Weights of a small multi-label image tagger.
Model: 12.8M parameters, 32-pixel images, activation gelu, widths [96, 192, 384].
Training: soap at rate 0.0016, batches of 64.
Data: 72500 training examples, 35.3 epochs.
Rows from block 6 of a small multi-label image tagger, named by matrix and row number. Rows with one number belong to one neuron. Each number is 500 + 40 x the weight over its row's rms, rounded and kept within 0 to 999. All counts start at 0. Numbers have three digits each. After the name is the row's rms in percent of the matrix's.
After each neuron's rows are labels from the 100 images, of 14976, where the neuron reaches its highest value: "strongest on" is what is common among them. Only what is clearly more common there than usual is listed. The data: rendered rooms with furniture. In brackets: how many of the 100, against the usual share in percent.
# fc1: MLP up (model.blocks.6.mlp.fc1.weight, 1152x192), inputs 0-191
# fc2: MLP down (model.blocks.6.mlp.fc2.weight, 192x1152, transposed), outputs 0-191

fc1.199 093:465561493528538523519488481499530477517510518465524414493439498516455566540459563408445517492636445510511465456601553473447542482549451489520508518549490505509504419528503479435476475487466534493578454438466528478531435465566533580560482555552442516472451511526570510445575493513470505554586526477464528481515571491513566485479460499535467430535499596538525536571530573489456477525491555444436474470469477495491485496510518484499504489458469547510520482512478470478441496527488537427481476478479464561466451458495507476440520482489465505475500572508544507519499518461492490461
fc2.199 096:495482557535505482507462473580492587510514554547475467435531399528483466478501453524550470484571440429481506476510546414449497439468525521507490540545482523451462481432480472463547483521537474560446480498516436477552466469515483540491502507530517473440500492505575492464518444453501556600525440480473463506528585526448543549549482469576491500558486462499466549521542485452542489513488565462455513588495467516542487489480482528436561456444535498489493401525545546518494486562560526500493497481468491524502487486409480526586513488493489528451415533567435484531535490529503533481
strongest on: lamp (49 vs 15.1)

fc1.264 102:484542437554575537502445502494507476499517590548479489508492488531456474480535529482492451411553560546523434429516538546510512555498483545474506537470567482437422480510540506449487420466490509473472476525472577527481523497535556544476477585470535465465559519503470432472582468544620476546513500503520525501499527559475538466518429539515532442496441482479498519501478494513477537525535509608459541491483460517478486487535486479529427492498480504514474579579487501473473462573542507422539447542469436529529470421446501505496543457470522426564502478505524474473548489542547464497
fc2.264 102:506520458546530487547527471460473628529460435455438516501558486470509503498477508535527446540538419457460540489460540577559579493482471547517550529550550462491530459529438524496517504569480578566510458517526543489509528447450466521419528541554390479517515490478521504443486478542474524546557494501537516526465508487433540446521510473541524551540500471496511541492499448564476477443521529465467505485463545443491503542479537480546464401496491532479437544542491550499443427502508432476467489523437470468474544476613495537443559485468493486500472443525458473540498528496494471553
strongest on: red walls (33 vs 8.1)

fc1.609 093:507511436428514483507538517515532460442472538525544504494573536445468475521550484491534468500480519522485457531584440486529520505459465480455514607534490547486455430531502444506483506457463525530519497479518518461527538535578484510553482496522471531508536476502475494471456537475500430492450436394506442522491542444494455484457559505490455523473498414534458492472441462567669535500486492541484492507539439471542469497533509596509562521494508468497525512482468498455516530489462519519516430422558452488514541471510483553480513460406515460482586485477488478516388480555509509504
fc2.609 104:411480497496524491553466517496541512511434449526502529476525502500484462506506480544517519425507380506498499600543529519532470521576482447541495450510545514489522424460489536534477445486529461480547489448492476495505503567517419526483504480496457470545527416560503586538522503440481437403463496530485519531514485536469484458538474493526492512533513446472511541484498441484528514455546490586508520535467446540491522495505549550452508412524493466439434548556466435511531428529581433484501525538574532563502520478566480471567472558422501513526472449486449472509462462461517535558
strongest on: red walls (73 vs 8.1); wallpaper (72 vs 34.9)

fc1.728 103:529493523519460521460520535452467463548397514503499454514483506483554519477533462510523521485467493448430462414484556449494461525530502481489490499481512465479499451532598464475522480477492492577464490495488486488475506399502491542515521548485530442450564518464485485524557508523477558544522532542501499477508523527497420533518578496621495493510458515422508508536451506542541477483477495496495441543526547584432493462469437477471489534524406492544513533476456585515484449573503462469563536455508498533508498542501564525463454432623521452531463512514515563594479518560473465555
fc2.728 105:567577506450493548583529495545453497551503519481488511501460492486513521479523537542522490538560407582471474515423551551486474415515487488590505539562453490483505488457490462479471533608468455499492540498431508541504497531479476544520538501519515494545474456562549502551496514467514521486510532459460500564554587487451537399462412459462545431516497539519516508487488517499530504532455501535421469522536491538506431437509467585503449492484489563522505505539441533457459511563499402496554464501466571480530544437498500462524483511542487468445552560483530516531466545528456480510
strongest on: trophy (74 vs 15.2); largest object: trophy (45 vs 6.9)

fc1.417 102:465567475483516506475549528581479567486451532492566385473487471464521501541498518491497500489442495551484588474442413563452516505543504429436560523491489570498412511503521531501574519553472487546493523500504494503518474567484629458548580463482487555483487494519485482491551529471516502497419550441472427498409520457484502552527533510452464536479544504466484515489494553494530491536476523498546423500493530460509450530507535464437545459476462557532473489524481453486493482468485565478508528528485473407497529448552495551461568500507540556433436530491474528512558440499483520493
fc2.417 101:481533570497387486491518412430550517557534493550521483534549467519483421441509541464446556468499483488481481467545480523463427502530515437477438471432449518512554464498520577516505569446463446512470506592515541531443510468493527517452478472500516506479468483483510508468478458540464506456440491524503498412470500521522550507481533495476517496430508496478467529540507510489525513495470461490539539529499471486477473440501523475533457429432502530506422518465518512528507457418542484504477518619466524478411540487445439496423520507473518546478545468460540458522482508454554646501
strongest on: red walls (30 vs 8.1)

fc1.254 097:518591474544544486423436470532623560528453565450469508559512449494503463539528439487481479491433527480513583518415506453484528441492523490426423516452557511514489473417530476543559481459495518598497500510458435480490534446471481478519505458497454500489481486565537467452540474521503445466545483473598492401523539508535525517554544515497512495529513451523480440528437531520493445468503485459538529496525469495582478523493443556526486528518540527465545529457496505519472536549505523446498443462515551489502506485517445438507545485543508524509510531422437439453523484575497476494
fc2.254 095:579549479403518509498466473521472544504489517461535466481467471573470467464557473441543387445493406552559551432500515526468524501503463429518520543499471547466474441497503479462524521473581488494476484517486458450518509513484463522448517453527511469518523562520484522436487562471509477458543509492471445567510516536474598548549426510530502503448415534555461429474548467516520463526476455448526571527490554470527478474564518492471471528475504498537465488468454526556596511533490549496493501417507515546464495491519433554504540397455528493481475595537500490498484505532491497446
strongest on: table (36 vs 15.5); black walls (28 vs 8.7); brown walls (26 vs 8.8)

fc1.558 093:437488429500452491506475503440525463513463485538485527532532531485518557497439510485491534505505537488530518495527455485480475559543459558490562481493411531586439506520494581476475513449494580591513589504546429479575544476468427488536486517493573477494496509489508525469523510495557473506497476402443506431518467585451518524464539540548556444459450575480473496484534542493486451434487479526462392530528498483498494460490476514574529494434511512544546471507502425478597484484407512531484504486472488486560529507536537477482506509502458494409470513476475482492560513468507494595
fc2.558 092:597475569491483444517463568484448524539476526538429478515498496487507480552514487487518518440515522433571468476511487492483484525629444498530522480475509510493521589514534589490503489462472449558533480495533502516541508502456525543521562473528490493481486444545501538498486538472545467477511397516484545454473511461491566512507416478469547565450455505430425462506490482460559467538505505513515587522530463472480511498483449433557514446482442525475544554520560508498450519505576426540498399487436513503513509508413531478516495514476469390483520517491464485475444491421459528531
strongest on: lamp (52 vs 15.1)

fc1.300 099:475473510476495498537492506429479529474513476587483459585589504491508486475408569548488460508543425499542497552418488482506506510469583525520526518531437567577553436428504548526549576482519523471518548440471429461474496531503506461550482502501548478490466482491473477508523465530515530506490475506500479507405454433481587546539523505567460491513488519424481522493563447551411488423433562524516426463460493509423467456509546499504485545492495499517518471504441453590484437466478474497525529539455479457478532499516507496429515511451524539452463495545548470488554542529505506536
fc2.300 094:545462481491457484477502511540480521531466490587521547492481514488453492453506548442505515551526457443542526482437483535504430510508431496508502444507519516429497474470526675545564513427491495553528573447510501512523485480413470478499441496467524489492488517397432507550449427523453571493462481444495488436534497529469560517454487464578468476471489483490498448588515456491473520563458501508461472530482500526484488504471475529599479517499532485485516498480507466419523473452501555599559468464469490506486524521458503512473557512489545508443515452457495553548509496477473579434
strongest on: lamp (47 vs 15.1); umbrella (46 vs 15.4)

fc1.115 096:497430426547506480510466556497502468541545466485464499451458521413512524491499454535449500448533485456491501577548473519513483496445493481465538560477452543438509517512493554423521550532498539582512453454471512526490545504545411533445474495489490554578423513510540537490548533542562534438496557532519506514441441459467492487569496477503532559477464494514477431478508591469513584486476502528539557473482530446547513528509447550473531573421549526526483551564436514510543526525551494529472523479534432464559447504552432454511492505463517510490491506492489425484590498449482550453
fc2.115 089:527490494501545450519478550441491486498475531503490540486481489480512527609547448436498493498583528502534476526498444444533540599428493424541559525514518533507490470499455503494486469432471380516506504501448519492449475452491517503497584517494518459485483469588446492489514586454433483483451545537447520469485534511538492474407513489511491499530413465515471435581518557484440456529448428470533514488491532504433546488539468532441509498480502486423503467571472491492555499535465499541522504498497484448500510507559511536514444547497394463501585509451491505511476542553484420446
strongest on: red walls (28 vs 8.1)

fc1.185 102:551498473525481488474499502566496518488472456489538469547500519487549451516497479569515487460432489494482559446452498468485498483536460500509496501500481449508414581476482528528504496494538432466501514557547481509566530472539509545534495455507526503451494530448521520443457500494471512548451507467463471530431535537452622544462493538566519498520502515474501489498446530510532496541457524410434557470456588472464465503535483510528496487447470528491490481529540416584502489441605599413441504554555460504527416461515468453476530532460472493506404501537505538430474470491524532394
fc2.185 105:540495465504497525508530465425487464476503455491493480543572474549421474438474522510482489504579468502457505557456531527418499572538448438475460475517494447540494515510600479518551541460542476456522466582524544522497511485522553510540527459557486572555499534466514533524508418514507491494505527469520515476507449466441503528462487547606508488395471549498505565466501498469537416503533554500464508525556513458564463513436520482547508411508551509522493562446500416497504501499548536543474503468463560529529488540510498527462488494501445581429474429442536510508533485523528596451
strongest on: lamp (40 vs 15.1)

fc1.91 097:525470525560559504508549463537524431517535533481449467480496569372530565512484532532555494490457423472480447494495502436492587427559478468499503496492554521444458464491471459531540517449564441491501536424504453512523546520465574474493475529542488564519509530555554603446504438490549569495523469549534599507490517431481516520494532496519541535392487488520511497517469476482566446546500512488524474527458557474492494483552417469490489510503535536442509478529500486462491503541493550464514499483469452440485547495512460455581479505441531529446554502459537494428505492461535443510
fc2.91 096:493517414567469528489521510507540440544484506505526606567465534493454511470512483474538497393557525465494538529526497477557535511450523474507459519483443485459541417524521448475514505508571499468433496539526473517500533466513469479528507510529463536491501530502517485545557598491485506551624533518419512527516503478477570471514519556602482476554507514464474418511451444420555510524486442469488503489549473511543469482518505472430512493487457485466616516456487525449473570451527534485550449550530457500446461439501508503513560433483469426483553457504533462552518477514540505508
strongest on: flower (50 vs 15.4); lamp (33 vs 15.1)

fc1.633 098:450488502442457478509612586499486477615440458503541503432499493574500441475483467459455476506540497488565477517482446495511557514502472532505571468480488575470458442450496518523503472470624500496444515500563447475566505517508488536460524522484554520461457455515469512422515555490504453508513491509474450508526460501466493422513483510471497489417456471523463519498533420555523468497560525540461483523560496487428553500616528535452537510537498475437510387433474510475536535496457514560530488531511478548540499498502547448445522476512480509471507466512537469473514572455532500540
fc2.633 102:466511532455467470515517549460449490465482550555486517557492500502499487484531483487441514531560501458549587484523488504484486483469506483448549518503503490517427453478505517450570470502480592460482540544432537466503596494506497495468569498479512502436485532536523557563549530528490489495513435443537499492524486456471531484480429540530478529451438509432574520575570524501537452470489485498465498526536460504556468477450571495477482560491548502501500419518524516457548481572520485437562565476488474500491528479486477432495547454455450438468504499499441497553341548570549565550
strongest on: lamp (57 vs 15.1); largest object: lamp (27 vs 6.1)

fc1.197 101:505609573481480463487432500535487523526511512472558496557507466593460484528464522503538488531531468522550591582515522480502575481547553449419469499528481478576534486464435503428484444492565506493450513484516573445516529555468575495519595541508528525538512553445503437528521447532489506510471519492605532448548499462463564563533467485522478465490559531470562524523482493510477448489480558495482514512472545541493472528574494515529481454515510509463498451502510399470370516473459529481545518447517481483551560476504467489499472479480463501511545498519573495543470493512466503542
fc2.197 095:568510552441447489491543575486525454482504559491417532509521515490538569519480520487473460537497484495512527491402542522533467469531514491542463463544519516491576548537487530446449496535504470502471526484481497433463458475466520465527497580499540510481536508490543466455501475471514514455496454533477486487488477557439506570542475530522538521474505452552527545545528489431483519587549498566488503520596487530371522595451480558499493479476448418464522461525572470568441500558493494515544398466476513494483528472554430458511527454497575514508505420499460475509525453577531473526
strongest on: trophy (49 vs 15.2)

fc1.214 109:473490472540511506466512553498481479590522494436502482511538500515487518454508514475528451469515459539541529466582510479485540476522484443523568518491487458516476575446479515433524467496550449521556496562473522522440473424512459435472487515458452559484515509589472515473530513469478430560611514483511425578485514491566508483515483554406506516489485520482452424527532526554507533520536492546450475560594509449491563494533461544474550569484528537559488515501508485521422511540534478545422573515464531503484429474521461523478409530561406504495466530499465566464529533491501470482
fc2.214 099:437441524568475467511506520495529524498527548532404547483499521484464472487457493527520527480504520484482472535578457505580443430499431511509497553505461492493528514511470480477581563465516489426502488472426529463502432511499480434534483509471549479478457440515516440436455537492532550460415493528497469522443490452421556547481489506470518473452521382528466535489528469513490450505578492458480492540539573534538524470501456515437446509564524582461458570443476448494482555461546541498534512503514506550528565490442473528525489580455486593488479468428467451459477457495529489519
strongest on: trophy (40 vs 15.2); flower (37 vs 15.4); ladder (34 vs 15.3)

fc1.36 103:487462501614508539544534460533461500484482494586441537538502455523508547498404497553477463564459464514556529478528507534481557470501476435543483478501451474466510518531514467440517460503496473503562495528510510473443534483535484499499512548530444537471509512482512449478519522433430469570512499487468455476517446557551507522466494530518508450484593440470450469528571503541549531546508522570473527542549423415457527507562514524485539488557520516569496484530498530441503492510501462610412513470468385574505488485452453501555466504538472531561498452450479478497453594493520500501
fc2.36 104:509533468499521415437447557504449500440462496528464511433516482529470517550482557569572536485462485564434504560498480470506523540508532518536510515448471513458541495503512507478564460534462593535504447497469560507461473544537545467490501505581513546511476502460444432490470496512535558399462449478525571499489504496512507527547448513538488586503519498489511491523487449537518457523537534480509441471415518513507528479508493441474617477514526548450457452441528520417463427578510483485488508550533517565421500533537489483542491492445522567560546441473510456511580443546475515513
strongest on: trophy (97 vs 15.2); largest object: trophy (30 vs 6.9)

fc1.763 101:473435542425479398416499509488466540553490580515481516526524517518495535484562533533509518577552509463554498504524500546454506451561462463534529515445500540513530511546454558475471505477508514404547400464452506511489531471492571474533505427487466506489515489570530538480581543524482520472499495519485447433409455481520546527486509561529475481446479477463468503478495391530476509485493523456535476458455495544453461456517576495580420466494574564487544501456499534548463492456498499514425503482499516479521487461539445550506528493550521488608565510473518498506496471469521515577
fc2.763 104:456542482510533523501498506429519488469457488500550457541494442556463497508557443502499464487576474521498549555539454439514516465527469482530482517475481513519493473498425466523522475563487497496498459478476569474472484472543482484520453464459507410430574486553523577581491557443504557466572415582576481526461445495472488483531550546519569470538478474519493514440517481498482509524609484470514499500542488525470503521524507481557464451515528555438369388472551469501441508532496475531433438531493507439481474510580539492562520527488491487533457523427506494469529467464483539493
strongest on: ladder (86 vs 15.3); largest object: ladder (38 vs 4.2)

fc1.561 099:487515499514463488475511493498437568499489544473461463467483567527552482522481473449491552592460507421516465424497554479499578490546532433507444511504528508554499470457481522534511481401514509494469517483493540588519568504458461492452526510493527491518546538564493502498504528572523479422407540506479452480477513470467491505541473445449483574477568536573495462593452527532436479531499555517552536514503470479596491471554491495533489534512600492433543512526555501472553537552563568517485480559512489475541548465430479564459556523495553434476526464514537479462470499519554513507
fc2.561 106:502489504452565431454498520551517596491500464450479468483577570545469516506506505497467493459511495493457481508491535547487520458427517599553509518509486550476508510433519460492542505523555511433540548445527454547468485475486466509515437472454495525506541514441500534515471464533466494517475497540422528423476511452443489474500458460479473554457493510579539458472492502511584472530443513484516510383545474487554495468520505421508465537533573476495470529581523534509443501453437525486475445477461456460429429456495485561522480492531545513579561455558483585507500437419457485497
strongest on: table (64 vs 15.5); chair (34 vs 15.3); largest object: table (34 vs 5.7)

fc1.330 102:427503428555520544585482507465478474518521413534461471537457507539519475455463547481608476558501489552466526523483522509474465441570463464547486527510505480532509562546490533459511492435532448526477532492525538474498453475433496398537520501511448518503484497546516535433528505525552535497499485419535499518378432503545523479405531500475498544480558469550470529470488533489472432507525528558539564518469551460513471509503502475476553489507388573523522518569461471506507507485526473435509523549472450407517606508489481468501542465470519484506470565477456487508492513467542470533
fc2.330 097:498573472475432519488434465504528477521512425444486381509550484506511464466453394471423497516494501559496558538493519498494509493478451574496508494497450462525461509463584563571506504481527472508503485577516507533437467497546548473502490467507531464488468470478463520509502492502467537558520507516457522528457503547534538556503523499568592468435480540440505491533466523498507513487437429470474532495516556528459463576548527458466551558521529549514524485433481565529474463538504481474617560541467508565462502477423495459438546537543511605478567507484445503512505516473530487453
strongest on: umbrella (38 vs 15.4); yellow walls (27 vs 8.7)

fc1.564 103:503520463434573528471566445446439516544460486510539563473510567527469494607508434444418476506558449455441549439506504481483484512515515536500529422457550562440515493541460492519466526480455519522474481517461490489514458534571529476435525516496551477527493470480481506489428552510528436511453496567520512535484540547564498483554480486475512529488473473512534491559509480531542449460527499502419506437577525463524522490510516473477509472585433429498449530474527453508453498553541499481478476443428476543502512484626521424519495493494491563457499544576505469546478503471521416460
fc2.564 106:494546461429544512480426486526460467512401563518509564505486486504537559557508472490455546565533496490462555543546472480552527479509486571475543470494485465458546520505512437531505526487491523523511485501529577453520554545537539456488543493514495529503540452521512484548423496481549406509417383444607448529443517514541523536449507479462535521523534490479500453458443464476489472494556531546454513519587484533456524468466485499489500465566537525450434488473445531535500500540514556486504538484551534429473533504511535501534470442515589499520495496404455481450424526458449517463
strongest on: trophy (46 vs 15.2); count: four (39 vs 18.4)

fc1.127 098:504557449436533552419571552415429491497528526483572478420554514561483483531489493527475526484552450461538453525442468517535561484492488564520563421539475545519493531457505564551468432513571440539496497503481488471436443546497574468472453456553568531550459447530510536435511504511458581431581522522524542482485533509451507553505452472457538480532522548467472480484567503511562524480437518463454457443486464513438555445489516537553500462554517518455588450535490487504554587536501549522466471495479497517512480473529518445467493533482499504483538491511524481488499449469509505496
fc2.127 111:471459462428468525438474490446548431502530556487481472510503498569528499481537416486451536441618538442502537438499472512469554482471524511470515487492500510555488576448518466570496557489566458480474439567493518504386497517464531483533527512543529519490466452444505562541532472485516482497464411435481505572515553487491526506448435476503469506490516513422530475511451532504515473484504462529465453583562415478475543454503544517478492409540475438452476469463488506482485556522557533489532468454515566442521535510520493480550495475497497556507509553492454490496520571414557551528
strongest on: lamp (52 vs 15.1); barrel (43 vs 15.2); largest object: barrel (38 vs 9.6); largest object: lamp (29 vs 6.1)

fc1.404 097:514471527487439423488463519457532481526479507487539521470507496421486513480524490443458494522492527477472533480458473494418403484490464471518548554503480492542543572514469555462527513456549442473520493408423470500457425520513530491560505520459551461477514532516567536458531547490441470455527522497592531511528497490448494467523525603461556477489517545505502495497422450583537574458526445457530439434533472501452564481439535543502507530484532564486471489409502517525527488440451468510389497524480527503506546514476473496493491546533462495524495556482563478587502546454454445555
fc2.404 091:544462518479522497482516472409474478481437543536478504549554479556473602452472445501608474536609483445480503496518507433529453437476496539467466468476523520507431517463494514486540527493476519499497475416516556466561505540497495473493511503476387547484543474493492516561518484582529480439452446523481474563467493539522488471493525490538526524466457484550472564528472459572411503395502504479501488534530457570473551525542527494559516535503537498552511489543507545483484557442507475463528460545522599463461544470499535525475507475568464579493479543509429493450460489529504498444
strongest on: ladder (99 vs 15.3); largest object: ladder (47 vs 4.2)

fc1.480 100:514549515455519474469519491488475494522547507538487429459519516459522543484568458461547484569497441567493516458457489472498501477505496466482514512512514503532522506502475534456393482440472387501504497539527440550523501592476431517463494533463517574495554495478536451497411522527430515486444516542510513513454505523517488435486499473457525464506469473488511474580544459492575520531545381483568477543491547483476584450427502546515416478450457505481539508576512520496449513534506539517454565505438492491526585507519459457460493486623486445541540509570530497464548494516538507497
fc2.480 101:515506416536484517579523511504510546582425498478478526518534471488469552491557417503494506480584432481549483541487518464496564475503473469473466517497531510502535491463503546482512531474491569505451445501494448553438544500424445470497530561460523531524504450500460454483425506502423579502487492470450517467557540459557482483533473514517528522466449490500493477482511501510530551526486443497468513493512474588534528465560519489511487513448414448528445448535544555496417562479440512408518505465497548518591555578474449561490512437550526463422448509534518502437467526500510492588
strongest on: dog (47 vs 15); chair (34 vs 15.3)

fc1.365 101:547474512481515501472582445531443525504597534515512446434555459457492463464497477459489490551538510514507464496487502556429545508503493487493526562522453593460461540484466484442526543500490485484594461481488546472396553498561486496512546567426533486481517495461494491434480520440487437516501556400522535517496541495501549519398496527478475503499460454499417525470495461508554491547540431458435473477521444453548528454522506547544546523484536478501482522379438467541493517487489440540450512475495472502498539491510436510540491462440484553505530532544516428534446478515556460538
fc2.365 112:457450542484546485529455465541532498456510491503431475536511492483411506478499473555551530460463472524495493588558552465476397476515500499486572504496488555478517481471543494485499474480518430519506518476449571506432469564531466466473554515454443445532490481504511546540564448446484442450490494552545499596489449497470429458539465485461413500472501422530504476533489463521501530491541456516513434523571438597514455460562584569452484485544488516461494505446502489477509454470540515506518511489523477527484536470519439479492448514518519584494601407450490494500468509461567483536
strongest on: trophy (40 vs 15.2); red walls (33 vs 8.1)

fc1.247 088:457522533511538531510542541552593450492447505496493525543530382512547525510529455462514504533474476523442461483542445410539547478519468486449480510467478561473513488480542517486480444494550516600530549554505502506516415487537482497580476499517572523508483508458516577433485483489472472463517497512490552513534500560516475495503436483521479494481448472497434496434523547524521514511511493523517463548493515535493525579496483512510460483458525471489515461485476436403654531543441553484416549528474504472516548450528475543511567530413477539501528513434467492435472506421469455469
fc2.247 097:535511520462491508509504495498538457505517566489515505516553482517501493566459483506527509517499442497546528531447529504562502465507449460458548443480431458475534492527506490504490442483547509471472434480533487491416473486493433484605495523553456477490519521525536486432499543463503532419509492425337515544522545495492582488491502433512477546530488475439479489504550502478512465459476433558544480537583507522507492455472511534565455445568473520544584493546498448456465548433502441448489519480452528497508486503496449443469484522437507441492474454565468571519512529494423616507
strongest on: lamp (38 vs 15.1)

fc1.74 103:435442457484506470482535547521481531494517538535499502463518529500528516472530479575455511578549517426436469468503500508465494520522444475520579547496488562551545543547482571506516487442532508459486468478472519526414507475472596472478472416525488472488544530527483500478584567531503566502544545517551433478481485488466503519446478559554468466452472481451501503480475411552462560549491467478559498468523499549490525455534523559582476511480563502505564499456482511532448556446528547486386505515517502484454516446491435536506487515567524480552555547467571526574454495463532578522
fc2.74 102:513517479499531523489540538495475449443441509500549449560535455577476538435527446478559471479535466504520518555580477423441478444612453485512439541492506522514439511505478432495484473543490477530463513443499539496454500484486514439464434410475495452520524544594560553498500524485507580441511422503519561565447505487494442468487586538489494541552507522543502586496608517535461497525553494497536465509506429580490494503522584479545505514473550514491489460498521535484474479509519421569527461545505518445483455450534547529543536485525448505545465548493491476488478502484491526474
strongest on: ladder (94 vs 15.3); largest object: ladder (42 vs 4.2)

fc1.281 088:528566487559547496467499466436415547493515549552452536565521531500555499561541418466528527439537494448468537556436467538529501521579466521433496460524485515420510487500491562502503465476483474483540498423463474442499539531502508427547417491536431494461471536523533484525505442502507477452480513459472498490452502487453494505540470470539441475504584528495545468461518496502492556528443495465412477490457493531500463505432527501428498534519536549477496491537473495523561523522424567520471521446519557512544464478502456451485445492425592487502457550475581429501453416538491496557
fc2.281 091:460551519468454484565528524537489523539513501468525488422458520612507495511531463564457473467530534529566535418452487535526459567521490495526589556534439504450624467474517484478532529469496495461452509537519424488485511459507474550574469438502540518498505523482435456551506548408520506477486468493474481479515531493485517543540527504507479482511546495612484526483593502537441543483454509479484561542543522553518483454510505472527383502459515435435519495547583504487551476491489520541513479537490442480497486477536512514484499494479564464445542463565520416528526488469481417496
strongest on: red walls (96 vs 8.1); flower (36 vs 15.4)

fc1.246 096:487472519451542468444485488475468529487469426551468441542440511449495553506430527509493533511442503551425520448518549502537498570435453582519468526552535444424507540532482485517506483515527509531534488447458565404485512544457507443502548472502492458507499434456457504538490552462511454509420523533562500544487523465420545544563504483436557467574535442498449524508478491508474505522450459495523502442464441513441487538484519431376454527526466488508469511476561509482500550463460510421483455502508483524548498512452494515543506476482439488546579571503513478447460502506421466462
fc2.246 096:442444568475533454480530489459491497505485506499495467363406527509476485475440491533564472449592481457479475501521462504493498490588450543493540586513524549561529504552447443439503472484537495503487541510456505446489482464547501520462479488544526498500544523566511439484425501451556450542516521481503533440473550420513465515540456482518575533554443487550520429445449509570494441585480464520527513513539545491482437497543489523519465470468494603429562491457514439518525528454476514521535483477461472525499528505398486487528473534539485495511505465459467435536533497509480545522
strongest on: flower (36 vs 15.4)

fc1.722 092:508526468481509475479452541542527415481500457504473481513477496486420522551502455524529532566416459524510509495545476511462451557529492538547539512554463507542458567509547551552408478500427507554481490515612526606502512425614505494486543539514496509432482421463485461463472536493478465487464491490537467544429487499395567493513490476527543515484454539510498483458518536531513572513502518521515490509544544476460524533443529558487428500459528496479511515502575511491466473483500544539458510516516515461535524545530482461434446418451522531474502519551427481458444462468410554514
fc2.722 091:449525451531530451450555487441554432534472512418486514475565445461418564494445536517506531458555513454479473468494529536461516544488510488424436507484513502453430459498478474524497561578502552535520496481520488528545503475485476410492428534466478476408476476528551543499517476517488497479517486490508465507518476508440483510482516494588472544560506483520527537504560496469495534513523552433403488557470501489558536472486477433532567384448491509514502552484452520520503562463422462523529473499508529495462493519549480443403554519501559525447484551591496510499509494493522603479
strongest on: umbrella (40 vs 15.4)

fc1.344 106:463417436510497452528475480459473519509478466412434553511516561515455479522474525489422502556466598431511480502534510554548481446495482507475520567569439539490525547494525504489533474536535570530419493462447474365524483478434507494521437542511425490524524524492509470488600483493508478444452564485454447486541500493539516474467532462475555533559518504495474466552448485558386443461511471586525496472516505469545497466554553490470510480472464542527545525466468561493581513525445481492473520479489501504523503524559489467479491434511491512548509433418509531494496501546477482466
fc2.344 104:530511574498535480547548567462470522606429421503466458500507482555507544493449482512554506537501464565533504471490390515466560469535563540470463563438430520569516524578562533448518432524442548515451464487498476531572509555516481533555415541532467499534485530533473466497478484492467478500456490602515533525482551453477441484558489539526475523489469489569467474460489471493446509529565514535521511470541478521462437472498438489534469491531557510460497542553533506535512564507484600502520504551507456503425543461561439523503453484453483494527465496464496459528541493490441519478
strongest on: dog (52 vs 15)

fc1.759 096:469487500574447467516530589491510524542463465460490474503469517400519487477506427429496526510472464519526479501499480506460486434476398473504523483476511496546488487513477476493585532499544405446393488522462555470514577519477496486477565525505573527469527461570454435506461541525469528500465496481445539500500536430517471422502517500511487537540491490475484545422453543426553511549525501458572461492516441481414508484395519485476488456495480509548518527490430465562502479496509512454542536439505479475494550493535464484488497525569523518525489512655544456461526516522488484507
fc2.759 093:500508442530444503558535524498567524552447429512523511486500494532506591489515553434522509515581394511519409536515448516538501507565395436453490466517534444489517507483479479502535475504523529474472412497520518465497502575511503520542521482513410586497471477450511526494498546491425571553510431501466467506543532455507590484505452560557500530497537462521489486501543439441518502519540494495517545480545494543514524443483491517523448481483481547437434421526517520544418522566499518450461479500521545463595464577503482570482539461566518507506459461511506520517498495565493512503
strongest on: table (41 vs 15.5); chair (34 vs 15.3)

fc1.257 100:500440549505478429494494544477502435491493575525499509475483525430491493546570553531567518474521461487507470469456532592494521441484497562507547503511450487553558544572453479573562502545506469519480559405480470487521526483517536407458566556482516521553542476493503456512488504529509489533585524436560507454499429485459583497528506499550448535473511468489432624479416503455514543481550473496546503456579496492506486457569502518524556533501543472501498458570512570499499497493510504454515543447447477525478569436533435496500502502525438473496496515501578489493514440484520461513
fc2.257 106:545529480499471476503534540515495472529487546483506533532482483510487469485496582500549458515495518508464486497456496464440535511541460474497536434516507499538528434498470510592482497590520471530490513424469505522607466516519489428486578441438522547527519554499520482492439489470557471547572537508439500556535533428425437445430504421448513481496409551433540513549496520494403528522566542495560521537476454526434498442452528524495544497512541533504500468514531520490500498505530535484502600495500516509438473491524507526477453524371529596574520464516466465477478471523502509539
strongest on: ladder (45 vs 15.3)

fc1.49 094:550533499505454508447541455467523506441530471500507465494548511449547510478566501514476449548538506495477457544509511543497599483521509547478552584558510542502465486486474455490607509500460429516522487450484570444421538582591460546539553505533444487498516476488512555500473544412531464498468555427514433459470524550510487547478448466445486504452515483540444535505490481524559552462557470539490441475459447510527527516538487554546506549513463502488543487447519452510521572449458424468472455461519438450520582449519469514551530409439465513516504492477512466499446523505543525521
fc2.49 109:408480462496554509482484500506582539489459405553449490468504448482498477469482463549554505459516439506471459568536509464477463519525513485476507503495544542521494496424498561510437430460470455513524533499460489494490505521527500549502511517462477417535483464518481628543573462452534422472506484483554506549523487473449480462549455535535427535561473421514480481474448455506534491500502498543453476570476418556506480463491537510476534461474477505431403555555461469599539425538530448461473513495516503496498476484555430490539477507484485554503475438440487522517476527446529497582
strongest on: red walls (98 vs 8.1)